{
  "gain_aug_db": 10,
  "hop_length": 160,
  "stem": "single",
  "momentum": 0.85,
  "max_grad_norm": 0.5,
  "epochs": 5.1,
  "warmup_steps": 150
}
Rows from block 2 of a small sound classifier, named by matrix and row number. Each number is 128 + 32 x the weight over its row's rms, rounded and kept within 0 to 255. All counts start at 0. Numbers have three digits each.
After each channel's rows are labels from the 100 clips, of 14976, where the channel reaches its highest value: "peak on" is the class under the peak; "loudest" is the band of the loudest frequency at the time of the peak. Only what is clearly more common there than usual is listed. The data: tunes sung on syllables by a formant synthesiser. In brackets: how many of the 100, against the usual share in percent.
# conv: width-5 conv (model.blocks.2.conv.weight, 240x240x5, each kernel summed), inputs 192-239

conv.177:131092149061079103145124153142165073060091131101103159193118088152099087122078136094090170172123122152155147109107147125136152144147156141138150
peak on: /i/ (43 vs 12.1)
loudest: 250 to 500 Hz (77 vs 35.3)

conv.193:143122169152121114116073134129100095130147132144099108151137143104081136125109133172090194149122132180156098094141087078113113110131141176137128
peak on: silence (45 vs 20.3)
loudest: 250 to 500 Hz (60 vs 35.3)

conv.94:079152155158086124139142156158139109079155132136070115108175087140090179150067155129129140067181119097173118107151105137166101212128113144095146
peak on: silence (43 vs 20.3)
loudest: 250 to 500 Hz (61 vs 35.3)

conv.74:115133153065170156112188107164058157174142141118183132166180109222115147122174052123082103141137094077149074101131136093128122080135146079150086
peak on: silence (97 vs 20.3)
loudest: 2000 to 4000 Hz (46 vs 3.8); 4000 to 8000 Hz (28 vs 2.3)

conv.96:090153128161131119152150139131203153141080092085143067089102161070125127149147117172153061140040108123115070113131068126120136074144097102095098
peak on: /ʃ/ (96 vs 1.9)
loudest: 2000 to 4000 Hz (95 vs 3.8)

conv.49:091122085133133069165118167115060171142144159215148108158122120105145098112116148193109077163073152160091137156184169059135171140163125087078172
peak on: /æ/ (63 vs 11.7)
loudest: 500 to 1000 Hz (56 vs 27.9)

conv.144:077148140162149170098151132095078080112062141078111151083092164123149184127119080120141179121123134154138109141097100181138131115151156146163092
peak on: /i/ (30 vs 12.1)
loudest: 250 to 500 Hz (70 vs 35.3)

conv.103:114095135097087061139156168125151115128118115105129157102177114095124128075066138138105104161109177123096155121083143147165143160134113046132119
peak on: silence (51 vs 20.3); /ʃ/ (44 vs 1.9)
loudest: 2000 to 4000 Hz (90 vs 3.8)

conv.161:134094130178094090126125121115164116121155119184124092227135160131174098123149110105102131129090137163146111148156102126136134164144126152163157
peak on: /i/ (80 vs 12.1)
loudest: 250 to 500 Hz (88 vs 35.3)

conv.112:115116128167083102104113055138117158159085150144082116135095102122129187076147154168141092132164110131128077106162112126108098090148174114113115
peak on: silence (48 vs 20.3); /ʃ/ (27 vs 1.9)
loudest: 2000 to 4000 Hz (36 vs 3.8)

conv.151:127100163123168141140143154158140113189173083092182073161095106113117162124184111165055131198104115122125144152149170172135168205136114161143160
peak on: /ɑ/ (32 vs 11.7)
loudest: 500 to 1000 Hz (58 vs 27.9)

conv.44:182117052180120132101162135132108119136168069166123149200096032101146118086079132213140140128081131150148123102168194147108149139106127125187205
peak on: /ɑ/ (39 vs 11.7); /æ/ (35 vs 11.7)
loudest: 500 to 1000 Hz (59 vs 27.9)

conv.66:107187134120173134200170072187152163135104102141143170076118154106169100132096168114200095132161132123201144110150153071129165077156122128143113
peak on: /ʃ/ (69 vs 1.9)
loudest: 2000 to 4000 Hz (47 vs 3.8)

conv.71:139138139139105132125133085183141136113140105124188147139135111088112142121123094104113139091135136107130131112091108137160120120135100148101103
peak on: /æ/ (33 vs 11.7)
loudest: 500 to 1000 Hz (57 vs 27.9)

conv.17:110137193129087123069133092151133135128142100097155127118117076200089114164104127126151079129157122124105147138130123057160071132183151206097092
peak on: silence (88 vs 20.3)
loudest: 4000 to 8000 Hz (45 vs 2.3)

conv.109:093159103113143144128144115172156037091107095123090137088069116136180117113151151137114098125079132110147109105153116144180163092096186123114194
peak on: silence (100 vs 20.3)
loudest: 4000 to 8000 Hz (28 vs 2.3)

conv.20:126147148140111125164110129061117092092169149169148171085053074156171158122124104102142207122096140149119122082140151156120119068107185106131070
peak on: /ɑ/ (41 vs 11.7); /æ/ (32 vs 11.7)
loudest: 500 to 1000 Hz (65 vs 27.9)

conv.68:130093100122101157100136111123077091153120066114151168127085139129110195185150149132105087167138084113180115117175086149126119088141125142156120
peak on: /i/ (30 vs 12.1)
loudest: 250 to 500 Hz (67 vs 35.3)

conv.116:129157115110084076136156157177118115127163130152091135087123066112139140169133098143126134086081124111141148121151100103147096125160150115111060
peak on: silence (86 vs 20.3)
loudest: 250 to 500 Hz (61 vs 35.3)

conv.166:113129160077098072130114094120146157130119139176109121091128114088139117138127159188163127126112107127164157114138187104107086183129112125088122
peak on: /ʃ/ (98 vs 1.9)
loudest: 2000 to 4000 Hz (96 vs 3.8)

conv.233:096042109108093125122131138149104154163123147173138119106078158149114115091101160180115115118117111147105119115118181117051167120123108091146129
peak on: /æ/ (47 vs 11.7)
loudest: 500 to 1000 Hz (68 vs 27.9)

conv.58:143148147141149144123118135096112184137161133097124169114153096180086121167097113162137161163166150153108124147128179127141150158075091156090078
peak on: /ɑ/ (53 vs 11.7); /æ/ (33 vs 11.7)
loudest: 1000 to 2000 Hz (45 vs 4.3)

conv.121:156080187150108119140120128137143100121160170160095152124124108062082053099166137106158104163065135080140135123128166161174137133138158150126112
peak on: /ʃ/ (72 vs 1.9)
loudest: 2000 to 4000 Hz (52 vs 3.8)

conv.153:105060075114065160142089128113148158122135105134129116119099126096176079139101197168122102158128158172136147148111075182098184136068134136109178
peak on: /æ/ (62 vs 11.7)
loudest: 500 to 1000 Hz (56 vs 27.9)

conv.162:099146113132157106164152113162173137109141123120125149103172125154072141176136106147183117102100145185096147105121102118193084079163193147150124
peak on: /ʃ/ (44 vs 1.9)
loudest: 2000 to 4000 Hz (57 vs 3.8)